Rows from block 2 of the text encoder, named by matrix and row number. Rows with one number belong to one neuron. Each number is 500 + 25 x the weight over its row's rms, rounded and kept within 0 to 999. All counts start at 0. Numbers have three digits each. After the name is the row's rms in percent of the matrix's.
# fc1: MLP up (text_encoder.blocks.2.mlp.fc1.weight, 512x256), inputs 208-255
# fc2: MLP down (text_encoder.blocks.2.mlp.fc2.weight, 256x512, transposed), outputs 208-255
fc1.275 094:544508526479498498485473524550524519464486473513537465463515529486515513526483508465476479510464455515486500516540476473473486529502515476525513
fc1.276 099:539516537483479531492515495554475474477520486529506470481500471469482537507453488493506538529454507514473487541532459453513445497489500506497465
fc1.277 098:522472486471512472456480530525543483496489535503529493493468492506510518532514471485481500497494484513505511497533456496496482524510551453469492
fc1.278 106:471492493505532493540486486480516529506478523536458519541514524494500498516514486543490507512505488473525513531476495517507500507510458488540540
fc1.279 100:498446472529543470455503525489495513468472495495526509460502490493467481521494479480489449480502518466505491470500506540484489477525503506474483
fc1.280 106:510495495530513524534487476483533507502525529495512504516510534497482479480501477498505552488485536516523491512482522479475486501538503508530540
fc1.281 105:440513537499538485569460516476505523503517496510527526481520511515459489493480510555521508491462505480532525491454514484477492514506500515490523
fc1.282 096:493485513511488511498484503535481469444534511508517490495479497525535492482471481442461506477501512504482523531557511460543513528492521509516456
fc1.283 095:485524531535541513550498490486500564520484494478478463519501478502454513465508465509532528515505540498505495518501510518498483511506449503516527
fc1.284 104:473473502505548498496499486497487527514532522477476518493515526518483531487476463533506473531517514520508503537476535520493468491506440547495527
fc1.285 119:505497526540533485549522516495500506525504498493478485480491500496475520495491463541521546498514545532496473513499541501515485512524473540549521
fc1.286 098:520529520502467541469487486495501464474510546477485529456482498471479472518462472492527481486455514493507493509536471507540473488497490476549495
fc1.287 095:515470472476478492557519531502460476497511513481499454477483521476528486467488498479536520464528555469518463473458550455519521483493491503471536
fc1.288 096:542516501475473537454505487502535472500477537527498527470510532488545505469514510482488525505503491531526492474515449460483448536484502453544493
fc1.289 103:501484440527485499509488492530486529466443468481497493542527463513484479485469492493491480482519522507484517473510460496492494493507507475460445
fc1.290 097:525506501453486495500507491493505526445491491476549488505480480471478519476459511486512482495454484489521480519518505508545496512512548467485470
fc1.291 100:506498536483507528506523533449503518535505513505490528528484475494486499455517474514512497500494499489492465546461485523509476489497473525524542
fc1.292 095:508504502491515488546511457490470489498517503486461501482497523514525459484516519474546486511467526508458506454505496476506507531536518521520522
fc1.293 108:511501520527491486518508527465491545519506529503488515519488487506476492456493466525484516484467507549540527508520506533496525468503449520495544
fc1.294 105:502474539501486475498486499498494556543527492478493496477499495474479512471515480548508480480501522493498504511482526516464513463526497534530514
fc1.295 098:500503465513507517446503507495480477501506486500479465517502499501490507515529525439459522527460450473532540525510458491484535530456547517476517
fc1.296 109:448498500527536507526504488465525511531509477508458504506521488501471475498523484502485518493500522499548518535505535531463494489516467525540537
fc1.297 097:475477464449538543511508520497479526504532534460468521482486518525523505501489485498470532485481522520499494492528485515515494543497486473512515
fc1.298 099:479468482456478480479530483548501470478511485528505512480505492531452541476471459501526471500508491517480490488467470516492449537515516472530506
fc1.299 099:494528523490524518529537518511514539504533483481476490520478496485450517481505459533508506474479495479526514480510516524506516515499476553470559
fc1.300 087:522525526449451512502495479490483538505500495532519478519513474481484541527473481456476487481490523495483488516552503481503467525452476479497461
fc1.301 104:477510519473534528504483501476522504559489506470454472503516500523452501476508480542511479493523526516551533484481522491515472498547472486530534
fc1.302 099:503473484533532500514498485499473497525536463472473510514493497477518481481515503544522498467479561479502484521470512476445467465500471533481536
fc1.303 098:499475506505526507490535536475544501498528474479492473531524469487529488530464515496528534490455522480523476508495460468532496486499540518493450
fc1.304 118:489550527528513480546532483460492499555497515514463503508477512540486527496511456507534540517511524518524523554497545499463525520507503534502518
fc1.305 095:449485485496491488520515518466451555514522515506485473500512475526475464496489456497506520524500492474481464489507522510501532459544468513509499
fc1.306 095:542500476494472483456539464504531471512508508519483476487501479475531504506490476509448479479515523540523501516552466501538464475494495464465454
fc1.307 106:444530519476495520532517507492495526497531465482507501518487501514463513465490506516499488484505527525541485479507524469466469474521490510538527
fc1.308 104:466508487497509506515534489508472526509540499538459524505505493514455515475482524506505475477519532539491499464455519518486467516520442508513517
fc1.309 093:508505520520499509504489499537551513491509504497479538476533479482495527514502511498490480482441514510533497500490530488546450486486534498530479
fc1.310 093:520513506518486527466472476505511512464462537500491502464487504500511507529500490477518532493511520537524468492526509452485512494520509483469482
fc1.311 094:492531539486467521459490478544472519505493477463470524457469494522460494465457499463462491483459476476480499493490460504490454485451491462506531
fc1.312 102:484530516474502497475513517538540479490473541477544522464499487522490488530509460487488545503465486537477497534517465500554487502471509500509467
fc1.313 092:491493451481515488493533517558471503505515483511468529520505524510491527455476503467482523460518475536470521473526514511523511463526485489513507
fc1.314 092:497514458511514485495513514504539497456509505525546499514487468526481471486454532470501544502510461476507506476541451516532510530463546477515490
fc1.315 097:488494496528521493514499536516469520508541508538487525479502482473497479484470504515520500508512508472536471499499544525507462498494456502518524
fc1.316 104:493526524483522508538514475463515509518517518519471515499511513491453481511498489505539476490535526522545502493507513522459515490548498515508525
fc1.317 104:452533539519521523509508488452496485516486527480466520475491513514504504491481448553504519523496512536533524494501515518480484503502481508543542
fc1.318 100:489528459479461520476475507533508511470477538470492516510532484461504512491454446479499481539447460471468487507506489508505499490500519463478454
fc1.319 092:461476521541517530526514477529512465555511509542508456508467532453544512514517515502531538496466528508471481466491552509514490481530521512502475
fc1.320 095:491488492510465517530473512496477465529447464543531481511461474471521524518462477503504478526525491508461495474500483449483448496503520509485487
fc1.321 099:504537484504528511542489482498508509549517506474487478501526469485473517460517525519501536475542512501518504482473528487466483487502484528477515
fc1.322 094:445480480459530526489511535476514494533550502536530494523539493477529506522485520496521493471506534477482505530489478521462515532533466465538504
fc1.323 095:533478510497466502439486460519510507493490502537507477483523507479527488461465480488526533476485476531482481520553467525523506474514537469521479
fc1.324 102:449487526467490511516511521481490512531511491468509535508509468511503528513500468540509519462474486536544524472461524526487533497509458504500533
fc1.325 103:451536505500501532512469499461486537536540503513472537519537470505452520521522519546510538487530482478525499534462537468472499515497492553534532
fc1.326 105:509520538545511491495522517489536553488500469511471497487529504520479492512513479495518538471515549479527511515470529515511479509534483537521527
fc1.327 096:512502492511473512486497498499533517509504541504508497491523496535459524510514450487485515542460509510467497508498517510525479517481548462482503
fc1.328 102:505499521470500538454470502555478512453496496519494523487487501472517467472502497470453513500503466499528512496532478494499479494460546482491447
fc1.329 101:451477536508505511502472475457500506499531480500491541480531514472485499503511512479532535486485520480504478483477538516462524479494478499493529
fc1.330 110:462515546536537488555539493478493495495498490493504524499546490513487489506457502538519475502508552484505476470498491509449503490510464488469536
fc1.331 093:506503490509457480534517464475524532508489478483522448488475464464512523488466479537507468478524543477526531454465503505476532453558472457506533
fc1.332 094:505504479517497522511518528493492510448532534526508538524476490477522500533469514459463502486501529529508461537518487492483509517492538502486458
fc1.333 093:544534515488485489450537534537532496440514481528531490517503464490500537535488535493515503523524483514513504482514489466483482472476541493481507
fc1.334 090:522521482514505512483483510509504489510480532532529462526474467520509477536482488523498513474519514514483463466478520482480469481515486490520533
fc1.335 092:537488476437495495466470488522479516511528468463499480522473500481509462474531494484450457529525478516464530487536469483527502496509484516472483
fc1.336 088:543481495522535479472527467482509521454517462478476496484532524482472524497519475449488475508480477507519490478512508464553477478480516462476472
fc1.337 100:482530482530501539500524504507478533497499518495481533491538474529463474485499492523500502501526539543534485507462522477518475470517463501473525
fc1.338 122:530492498517503472437491521511464504444466492521481497524487503505508482517486498488466496498493462490482520479513504521520521511468529442468460
fc1.339 097:538487527445498499500506465509492510446520510468519540502466488519476516486496458498512486487477515490487487501496518469506489478491493493527521
fc1.340 101:468475465504482536512541496496476528539487524521459483524490465520490497509491478547536458458489494493502504515500533482485524477529494512470530
fc1.341 099:500499476473481522515500465488525500499541517504479476480533469489447509461513444463472545507463495514517532488534481496555510528488547505530463
fc1.342 108:501456456463499509461466503502493475445470475477499468474515531534551469524527504439503482478497470459497530477498513548520494551508525514526462
fc1.343 083:484534460469476463448533492517541462474490490464498493514510522501485542493512508479499515457534457537517524503489490465505512538481527505527482
fc1.344 096:454486475500516493509515535518499491522501524510471462539503508494499512492465499493547485492510530529518482487490550518480477495540464535483494
fc1.345 109:452498488551544499514480489513519501531528491471523475524487499536500507503508489497548549480470521483546468509513501501497471511488506491501550
fc1.346 097:504474506506522502541499479472472501531529476519501504543520498510477484492488525527530499520495491475504483515470484497451510518490453540520543
fc1.347 103:493527537552506505487476533472514544516543517479471506504512475510498535485476474514531495513489532524550512513489550488500519472542500518535499
fc1.348 101:481535475510523528449509508542543479491502492524551530527483467519487489502486470455516512541499523525517479491522459500483481538517546490513484
fc1.349 090:520520472546487460553512487497521518514498511512477471518494499514480492477504505465540480530469515476473502498491516514513520500514492461523529
fc1.350 094:520535486526487469507525523451484529517514516471499503521513514475435491476477516533544475525498515506486492524474481520474483464506451550544499
fc1.351 106:511521460458517492497476463558542519506506522510526484524483489471466484523500454480459535491452463519501503512488510482511452536502517475516455
fc1.352 105:483544548521493510553468508453550527527498485516507523511492486488491486490498539526506506504533553476524497484499541487466488487519448542510529
fc1.353 102:521524447484473486459476462548526477454488538475525481474530492516482524521468483508494499485475476500531481496538511497495495541454519442536478
fc1.354 105:476530547511492511524472511482478487491511516481468512501477527544490513494473488554486519517466526487505521534519546508489480481547497502504513
fc1.355 103:524520523516476529456487480520513515464513505522502519465508527527474493489466517473479536477452455505497509524509507487474458506514507512540508
fc1.356 096:541512481521473526492464490510525529455496492520483482529474493467522504537494492504473520477455461507507466472521519457473494527516561472502508
fc1.357 100:435510497484507495523496520483493542515506459519509480477494492494453486502477448499507509518509496545487518515492545518483517476553503517472529
fc1.358 095:523492462493482505508541507520533511446538509481468521505493478525522489492473483503458513481488498525494514522486503507541489493475500461498498
fc1.359 094:519514504492460517453516512483522499484470513539519471510538486487485521480445522509478549468504482493505508537515463512485450467459511479471478
fc1.360 095:538528478499516495465511496489461520453509477502480496511492537538516509468502534487515494478523465537482485508492508463512490486480540489498495
fc1.361 108:545482470534520481459493471496509522478520505523554482499512474498529530505482478506454534509475500516471517521513460515538516540514543445477464
fc1.362 107:442501516498542479547509475517498504508497503511482478528493526525448505504479501519556525514478527502520484509508526524517496509542495516490505
fc1.363 095:534489476474508476478482512487529514521532498526503508500518477507448502532515490487485521541465498484503509495526460526543511516490510463532500
fc1.364 096:528515488485478525453470515525482473479507496481535517491494489502478504468457479521488484493449471509465465497522515496488483519498488519497473
fc1.365 106:441507509468533520519479491470494516546500525531466524531484529490487485514527492488490522494536498533504533526508491471462504483539483496521536
fc1.366 105:450521544490474537554500534481495539532524502504476498507510514519485535527511513508559496515500555541524513523470507501457533509530477508464501
fc1.367 105:477507527509536536516472494468488504549531522525491490508496469500456532522519486537534497487512525522519508502466504479475488500540472532495519
fc1.368 100:442516497469533536505473491472507510527520504518468477493525527487484505516466521506550523495541539502497475517491554517499510510547472506530505
fc1.369 100:490514488540524473508516481450514553515512494483454514495530452495471502490479455555535509526508496507503471511469515519517476512524472509524509
fc1.370 099:510496509513473487473528515500494520460513512522530516480490455462529483528457519468476534478466510506513498460491520484490463466498513473477466
fc1.371 099:503479510499540540517477529493518551539503525483478487498491462505475519465458507536501531483468554490528481505463483498449476515494498481528538
fc1.372 096:522461514516482473452541477514533517442474472505524519533461483475498485499464524502455482477489510543512502470489463495471450518509544504512510
fc1.373 093:509469512442492492520528520551466485521478526499533497461515482474477485477523451448509486495467469490509528515510516485552498508476515502534512
fc1.374 111:449489541490490494547493533495482512517536509476465479489532511525506494502526516518547556512495496497534500539484506526505529463494468509516488
fc1.375 095:481490469503495493503516526514526512453474472504550538530533522498518492529473518466497509483515503502453498489539460491529486538485523496493441
fc1.376 112:494541515531524496484517496476530493508539530527506491496527469503461493512518501518534504475477503489539510516510537524462483457529505547494542
fc1.377 115:495514510530494528516488535476499497504522502516508502496489520522482481520491462536545533523523536531526479516461539469514478504486453546539515
fc1.378 096:445474486499536522524472471481528553550539512471521487481517479495516527509473464486496505517492511489487504500451535498468509505522494478502495
fc1.379 105:469506499486534539547491512444480529546540491522499524513533507477459491482465530515533519490492536485550498535485493489514513471507503523498530
fc1.380 098:460520536546489527516528486510517508500520529497481468496510502485458487503497463560547532489502550523553506521463492484497526488535446547506547
fc1.381 098:514492505502479514492483464506545486510538544490491480475525463532461537460503450451462521518479505474479478541545480513535513518475520459522485
fc1.382 100:497464522524478470545518465514461530531448482532498515516469465467474471490472526559503490525489518477492497462478490492459453502527510522461519
fc1.383 098:536507442538488502519476478513526488441473501503509494489498458479494522508467465512504531514509535532462485474499514515524502517502518489528502
fc1.384 098:503538526463502495494523524502510516485512520532544544469533486512459476493517493502494528505506517475506517532545458476547496502495538493490479
fc1.385 100:505465483465478491443510467546478454500517497515518466462460513513515468477519528448510485466514474509474484507530494495487494545506535475507464
fc1.386 101:529482490507517493462484476542543529495487491528487528485468509534484474472519465475506542515460506501488487509496499468505466495507548491539533
fc1.387 102:508539488505489517464487495554548535466484533473538501520511471525509504480483508495483527536508498534515514539494492498509496483500547461475481
fc1.388 094:488518500488515534514472493465464510539498511519505457489496463461484489476508487481553484495474512486470461519495490497452469494486514516527514
fc1.389 094:551510475476492514505500505527523485462504508472496534475535485536540528484475522497521502517502523470511465500518456458529492467491548452497505
fc1.390 118:462520510512519496541480514467494532518544494523498522475478520529495499464490470526540517475527524511526526521490518532506480480545478508493524
fc1.391 110:499533534486480499501524521509515491503494526530454500479521508499506487494501503551529498519525501535522522478453503492487525471522476508486535
fc1.392 098:465480525514532503511499520482508507507483455475464454546517504462515524537452465533538474513539500476529477510509547487508495503514442506491538
fc1.393 089:541481473468458514492505494487549505504466529534514512513525493527468545505503482460489470532464487504463530507501463490497489505491510467464483
fc1.394 093:472493509458477460485541455489482457506526524479507484528503475503523458529499505484516488514509488530552506521468522483535492509530485530493519
fc1.395 097:531507455458460483459489487549524474515539530533489478528527510520537515476457471446505539481531510512482488510517509517499499512453502521527462
fc1.396 092:504502488500522523508500461498544536491554472491493497527527484489488542498501508468462506516466494546516521520482493487544478494473497513516519
fc1.397 104:483487514487517502494520478555523502458513535475499532519502519506496485460502495482494507495447476491533486536496513468488453539479539461500480
fc1.398 109:482482555466527528543521531459512513551485500527460531531513523472475481468479494534538473515491497527532500533449516517469488500508459531538528
fc1.399 106:449528517469536518502511535469505504515526512511494496479524499506454522491475492487492490462475490530510517472495490460505529467518460484477548
fc2.275 073:471484502486516546513492481490540510525492495495482507500478511488490497501508505526513517528486498509528524492487518485512530498516488521508520
fc2.276 071:465470500514512548526528497465527508518500501497475513488482517504474470485530519523527488516507509494529527466468546508489518518518452521523526
fc2.277 051:489498519508513546504487520505551538516502506512502542515527488489506493519482489523506522517493492501514513519507527484513482474496502518481513
fc2.278 121:470495503499510468534525488510449493518526494505489477513515491509477471498490468515516505498518499515513493497485512506485499479520492506491516
fc2.279 100:487471479532511445504545508515452462506470511504502454489501493478512498489494506499507495493502513505492499495487508513488488499501510507507486
fc2.280 088:503505497503481471516524493516447476480514492509503450509524488478501499511492495489477522488501463493486485488496488489513503481510517479507472
fc2.281 101:476490507489503464544533490504445474500527501507494454516516499498486491494487484512500521477518492516496486496500514511501483471514489480495497
fc2.282 149:465486500511531527525498490473524510536467493494458507502485526488477488482520531546536490527495533530538520481476534514461516497515475530502537
fc2.283 077:527523525474516465516503500517453484490525487500513472528513502492468509490500471478477521458514483500484479497518501498514498491509496488484489
fc2.284 114:489509511497506454524535507513435483515518496517500477523502491496487475508489481506498501492513483515508491489493502498494485488512491499500496
fc2.285 127:488483475495498472509533503516445481492487496527490460518505500485508506510501497494494512468505478502484484485514497499492476484487515475509505
fc2.286 085:482471475505512540523513503505535545527470481496478495511492493508511485493490539508495503483522522510506530461484525488463501487480472492481518
fc2.287 072:509520565471515458549507508496478485501550494493517475515519480537462477514508486506492487491479480493532486514506495536504537497497484485538489
fc2.288 066:460493527504511565531497510505535528516493483499469527498497503483470482500501502535542508513522529512507502498483522484489515480520485507492511
fc2.289 053:486489492474489579500465493474557538504529507524513525492492484483507528501500495523521515484523514517514494516504500501507505508524485495499528
fc2.290 074:477523496505494564516481503492553534521505507511472527493499510501496485498491511519509526507505508516515518486472512501479514503528465514495511
fc2.291 137:470480475499505464529543487504432479506493506508493458518517487482500494503491473509509525485511494496499494491496510506507485480506496488503500
fc2.292 116:509488474491466491490523477534489511512502504500506482516533444490482510526479506470460515488519493500483497487500494486493444482490528486486504
fc2.293 104:482489493503505448514529496501430473491501493509492453510510502493490492499501497488502510479516486491487496487496504500501494490509512480504492
fc2.294 092:504526504506500452521498528509456505486527478517513481515509500513487486503481492493481495480516494489502488494489491505510495495496496484492483
fc2.295 124:464475502522528494520519476482492477516454503475468483470463530507476478475523519539543480536490543530538538491480535518498520498521466527525522
fc2.296 126:487500505492500455532542493499435471517518491502481468513510502501486481496500476511502506496517489511499507505500514525492494478509494506496511
fc2.297 099:445494503528502536518506500491526514516469484512479510511499507501484498487486488532542494504500554523508519483483523516462522486527461513493508
fc2.298 126:538485519493503553505487477467538543518504530493495510506502483466488502517550571503460535488505493482506501494469552480497484490500481496512503
fc2.299 109:496516521486485456533515516515450496502525484506496485520517474505487486511479473491497501469520483512498483496503500508499494472503500476500483
fc2.300 060:468507507514526540514485512498523501540500511485487503501497508497470497494503497516544519498495524505525513511477510520473514505523455531507533
fc2.301 099:500497493495491449541527506516444499500506485518508466523507491496488490503478477503486497488518494510498474494503502514512504485511500493484486
fc2.302 083:513529519479483471531510520505465505501529482506507498523523480499494500527483503473481502467517492504503473483498484504495508485501515493479467
fc2.303 049:502509528477504572510488501487524526533498485496462531485489519510493513517539503491540527502512521483531527508490512517509510489532485533496510
fc2.304 142:488494478500495454519544492508437462483501507520492457510498498482508490499497487489504509478513487513496494480504495502485489486493509491493514
fc2.305 081:507515509481500480525509525517468517485526482520529480512530468509486493510493476489466509473526491503496457488513480499497518488492504477482482
fc2.306 107:458487524505526537538518487471524486523500513497482505488470520491473500480519507548529507541507522522533522510493528513490528501521466532512526
fc2.307 106:473503505498499461546518492499437501501510500500506470510515491500488475511492472514494513483514480495507486512498510504488497482516481495490504
fc2.308 088:504507511499506460534522512512437491491513493507498474503532485502492506498475487502490513472507488496503472516492481510501494492504502480491489
fc2.309 055:454515498512481569517511494511528510510481479518492531513481517491497511524504512514506519498511535501515507482475505508475524486507467519480494
fc2.310 056:479518515495501540517468507486529544502491513512477526501513484470483522516516519487491531494502525502520488521484513471484495503513489497510519
fc2.311 074:460493527511522520536517482459500463529487506491486492491481536507468490476524515543552475556497519515550532502488508521495534498530465539510525
fc2.312 058:489495484488481575504467493486529564507512477525513523523505474503500521533506512497503532474504511489501504503472516489470492473525475511499510
fc2.313 130:499500526470524507515502453500508471512518532482510502459495515509437489486553521498479509531476485488522522548486511507526522532498503503534503
fc2.314 062:480494523504498555526500474488536519539487512516477501492491515499466497472539515513530497530483529499529538528503525520502505515513468541501531
fc2.315 087:524528523477481473511485519522481514501522484517523481517515489532486498518474482484478491468531471504504482500495473489498518501497513491478469
fc2.316 083:496514508488488453535527520512454497506518490502514470507538481503476516519481493488493516466511467505489467497500490513500487499492517488487479
fc2.317 099:502507499493499466533531503515448483501515506517490455520502492483494500508495498487486518478515470494486480489509496507493503493495514484502490
fc2.318 073:489511512498500573496465522496540550521500509510505544489526489491486497513511489507498513493495497504501500500495507477478490499506477523512521
fc2.319 084:498535514478464490524481527507467532494528470488506485514542452521495512524482471497480496454519483498505484491522473480510502487513487471473488
fc2.320 074:535523551455510511549461493492494496505558498473504509485524497517446503500523483490492524479501462484517494522507478507547546514490475476525494
fc2.321 147:481496503494489458541527501497440492497504469502478468516499493509489475508484469510503468493519490516512512485506492511475487482527499506492497
fc2.322 123:507525496506488467561466506502456514488490465484466507536516482525468483506480462521505505471533497529517493492503497500465492470511504511478483
fc2.323 102:476494513505531525528515484475514491520492508476463491488474537496459478479533520538517482542506509515548542508480518510497522505515481540518530
fc2.324 111:474482513496511472545525495492442483517509504504481457504518501495469484501492472505497509490509500514505504510503516526496497477517476495509511
fc2.325 142:485485517502514457539524490503443479515524492494493476498501501499470474486495471508514490492497506514510504509484505528491479475521478505495521
fc2.326 089:480491505487517456543523485498442486495513515503504472506508502493499474484507492510486510499511500495503501511506496503501492494514488496494502
fc2.327 073:468507509484516576514496518491550520512495488517490526506493508475492495502489507513508499496511498506528519501490514505476513491511457500502509
fc2.328 058:484521489490495572489492519487559558502507512530479552499514490508500499518513505524507524479524517492488494481474499469489507478496470497492532
fc2.329 101:483495508488508440542528496503456484516498498493504462514523496477483487490486477512512507487500489497497484495480506508504482475502490484495511
fc2.330 102:479508498492487476541528502520453494507517484511494464508514482490496504511471475494487499471509495506506487495500496493492500478515498492496489
fc2.331 117:505532511487495484530491527507474510513529460521506513529520482519508492523484491511479517463527519489483470480489457494473522484503491479481471
fc2.332 066:495500507496497553517500480493538491513499496483468526484486506505478511478534512540527490520487493514517507512492495518500526493518459535519522
fc2.333 069:465498527492515541514514508474524508535507490484469528501502522495483480498503491522524516528500521505529524497482500499488522508525462533512509
fc2.334 076:503521555457520508564480497469499513523549463470487508510521495491455489517528503520510503498506510498532509508495486527499571484524471506508495
fc2.335 106:464504498514528511505525487491514478525471521499459485488464535509492484483518520544542496529486524525530536502501531505461499493513481526499544
fc2.336 126:469475492501501532501498479479512512545478506505473499496467502493472484478525533535527490525500564522514527474467540508453502509542478527503532
fc2.337 129:495504519483500452546509495497453493511523477511491474522516495504485487502486474499505502479506493499494496508487500505496502485511483492488503
fc2.338 175:463481517505539505529516468471507480519478507471477484476473532499473480467523517532530491530490513528549541509478525517486514496516462538512530
fc2.339 066:462506512526513545524490523482539521540490484505472493496502489480490486492504521536542493503518512508520506478473506492483521514527482524508506
fc2.340 078:506515512475487489533509532509482508486523493514519474534548469510477496520481497494491514477533483501502476483498481505493518493500515465489463
fc2.341 084:476492477515480570494484524506525533523476500519479523528510490501514522529481496520536503484506546509477484470492507483455496494522486484484506
fc2.342 143:467491499523541481525519479492494478528466497489465476487462529503485482468521524541533489543494529528534538502493524506483523500511482522507547
fc2.343 062:479491534502511512516506475500504484534498489515449488491474527519493468467499519518530476537498529507538515496510539514461518484528470540504542
fc2.344 075:514520514492506487519486508522465522499544485524529500521543464502496517511495500501463501471525482493505464491496480493509523486510494489477478
fc2.345 091:484494484487499459531528485513442470495511493501500449524517492496502488490496489504482509480511471493484484492504505500497492482503505477497505
fc2.346 082:520498507479482474513497525521472515475509479523516473511535484482489499510496489491466514467513468494498463510509478506519499490490513483502487
fc2.347 090:502507513488495446519536498507460488509507500495500461521528503502475500492480486501504521469506473493498477516510485515507486482512497494502505
fc2.348 051:473529494490501580531463508493550552518497520490493549517518491506487524530496507508528514471519517516498496504475518505478468471516485517510502
fc2.349 107:499503514489486493543504506519447509508530482497510470515516475501483503520475464518492512462508502521511487483491492505501478482510494504487488
fc2.350 142:477479475506495468531532488506437476496501498523485466506507492480512513514488479507501520486498489491490494488505512501511471484513508486501494
fc2.351 063:500516491514504564507494498483556556509512511520499533524522496485510512526485495509510526491519499504489480486478503483479508492520481512512512
fc2.352 138:478488519497512455545525487499444480521523504485489472507501496494472480493492470525510507496504494509515497506485513519484483488511489501503507
fc2.353 051:516501522513493588497477529501559527498531499531494555505513500491504523500483494509506529476492523500492472494476501458485515498495504499512502
fc2.354 112:494487480498488457522538502505445488497507500507490452519513491488510502512499483491501505479512491497490498498502500505502491489507500494491501
fc2.355 123:446488513507534512528515475472515483528489496488482503489472534505481488481532515553530500540508523512543522516483518512519539494511465525502526
fc2.356 052:494513522477509572490473498475546509519525515487482540487520513493470521530517515488520512495512496488487485498487496490504500503494492517480514
fc2.357 089:510510501481506468516513527514455493498513483502509477527518488499478509508488486494484502460519481503492470504511494496499506475495516478500477
fc2.358 154:462483525508530535520517476469518492533481514489485482485485518486465493480523520531526501521495529514537519496477541511482509500519463528512536
fc2.359 084:478485518508504542527490488494521511521514502501469523477477529517453486509546518528531495542485523517533521502483522490485526503522471540521517
fc2.360 132:461475513517528502532526461469502483522480511480479488485469523506464483468528513537524492531489530531546534508475521522487521499523470535517535
fc2.361 058:501499493479485568502489523515545544502513499527500521500505478493489493523505505505501536486525529506514499512470520489478504475497495530514519
fc2.362 131:488505507501497468532523502510449492517517477511485474522519481498488484504482473517506498487518493504494491484496501508483486471509493489493503
fc2.363 081:456501469515490571518483510502537521508475489511480524513487504497526522499514540542517496495508553507505506475495535467452520488496486504485497
fc2.364 054:488489527503505573510482521485544519505514517517485529503508484511503489506526523523509531508496516514528506504488525489504505474501487493496522
fc2.365 175:478496522506509451537518490498441483522513486488484473498501497511478470481486477525519481499508502506515504509478510523491487483514483519489520
fc2.366 107:485506498489495460552517508506448493501527492515496477524523490490483487509492472516509509485509490506503488498485502514498479487505479492500501
fc2.367 091:478497499486505462545523499521440497494516490513491474511521488499492499499489467511489515467514480497500493491498486499497484490501487483492498
fc2.368 105:490507505482503455548526503508449491509509485507497486518511495508473487503479479506492512479513487513511494504487493504495502476503477489499513
fc2.369 078:513518511469477481524508529502464517483520492527534491519542485493488526523484486494482520459509475492471481477506480501504507497496516470499467
fc2.370 059:489496498506511573521483503506524530530513500502486526493506515491482521511537506497535512527510496489519498494488497495504515505516483526512531
fc2.371 101:480513520491486456558517501493438499498528475512504474515525491495470479513478472509486506475529484494494490490509490499494491468517486483494496
fc2.372 140:465485513505533519532512472476511487522486511476465492477481532498474488472530512532523497536499521526533534509477535511497531509511466529504529
fc2.373 090:456500477529510541524490509483514533521486493496456497529500493472513505503494519548545508485510543528502516484459530504446512481511468498471526
fc2.374 101:473493496504511450527531497510453490500515500495489472515498488486488477502504472493500499497516490516494492498506503514487479485508491494496518
fc2.375 048:502518495500481550505471487500548522523522506522481535512505490475494531529492489496524537495525489495516518499487509471471506477513499493501534
fc2.376 115:480489500498509463541538482501446475513524505503477464503501503492478480486497472516518508496511503511517502492490510509487478486512495493501511
fc2.377 099:500504507496508460536542488514446483512515508516493451521521495478478491493502481493503528468518480492502490495500489506508498494517494488492488
fc2.378 076:518511505467492484512516496517471505476510509525523470503520468502507501510498499473456542463507477488500474515522491501538504478481511483489467
fc2.379 151:470494500508504454530539492504437482514517497502483468500502499498481477493500468518518497493502500517508501494485515515485477489515487499506514
fc2.380 099:493490489491490463518531507501451473496504485518507473525518485487489501499501496494476519475511479502498474505518505504494490482489497486502483
fc2.381 071:472520490488497570509470523510536539508512496525503535515524483496499505519485501512509501482515520509503498474488516477481516507523489519485518
fc2.382 109:516495524491516518536463449477512496522533496446487512485495498519423502511530525488487488508500516519523538522474481518501518511525491518533494
fc2.383 056:491533503486503549482470510502545550523503504518511547494511482474502491526511515516498526481487515487505496517495517466516482475489493524505507
fc2.384 065:500510518492509590493472505508533547497502491501491535515511505498496518507503499518493528493514501518510474493479528488484487487506488495507527
fc2.385 139:470483521511545501534529462478506486520486504474467478480473528499469478476526525534512485542491504526551544504483521508493518492504464531518528
fc2.386 097:476506481507489573517480527479550541523503499515493528526511487475505513535500520530510507484524530494480494464471505476476505480507476495472491
fc2.387 059:481495518497511559493498515491553528502502496505507540508524490485503522523500505510517497483491503520492486475494496472496492500515485498509516
fc2.388 084:491509520484499461534506507526473517501541486510507492516529478516473480514480472496492515478520474501510477494501497490487496484514479483479511
fc2.389 070:459483512494508555520508508480534513513517504492480499492488501489474492492520498529542510518514501514512526495494518509476511504533460531505542
fc2.390 135:496488487501494447511538509508438470479492492511495462512492490491507486504493494488493495470518476511490500480504494495489491480490521488489498
fc2.391 096:495518498494491461543521513515438494491516490505510471506508484511482501497475492498497513478521481501487490511493504515489502489495496500494490
fc2.392 096:492516512474497478541519516520450513501515479518500469523529482511492489514493485506496519462521477511496490486499494493503500489493499483479496
fc2.393 056:491490522487491567531505490500527509527516513520469502486478524488484507487519521514545504504490512520525520505504510487497531499541476509521538
fc2.394 142:528509487509490456511511507525460499489496472508490465507504483500504493509485492473485505478513488498480506485515486498489464476481520499490496
fc2.395 086:449512531490522551517516500478537510523497489507476523482486517490471500499512498537530504523498526495517512506498522497496507504529477524501540
fc2.396 075:449495500518518530513521496496517505540491511496473504514473520495490478491513502553540502507512521501510524489471518514478514498532466519481529
fc2.397 072:493500508496480585497476527480542537504512491529489543512528487480498510536488498494500520476513528508484495486493489480497505477499490483505520
fc2.398 158:486507496507484448528517498508435490509512477507494472515510481496494485500485481502501495474533501506501496488499494505486496473517498496472504
fc2.399 111:477499523486503454550528495508443497518529493492487481514521497506467482500490481517515509496514495511515488499491500524482500482512473509495519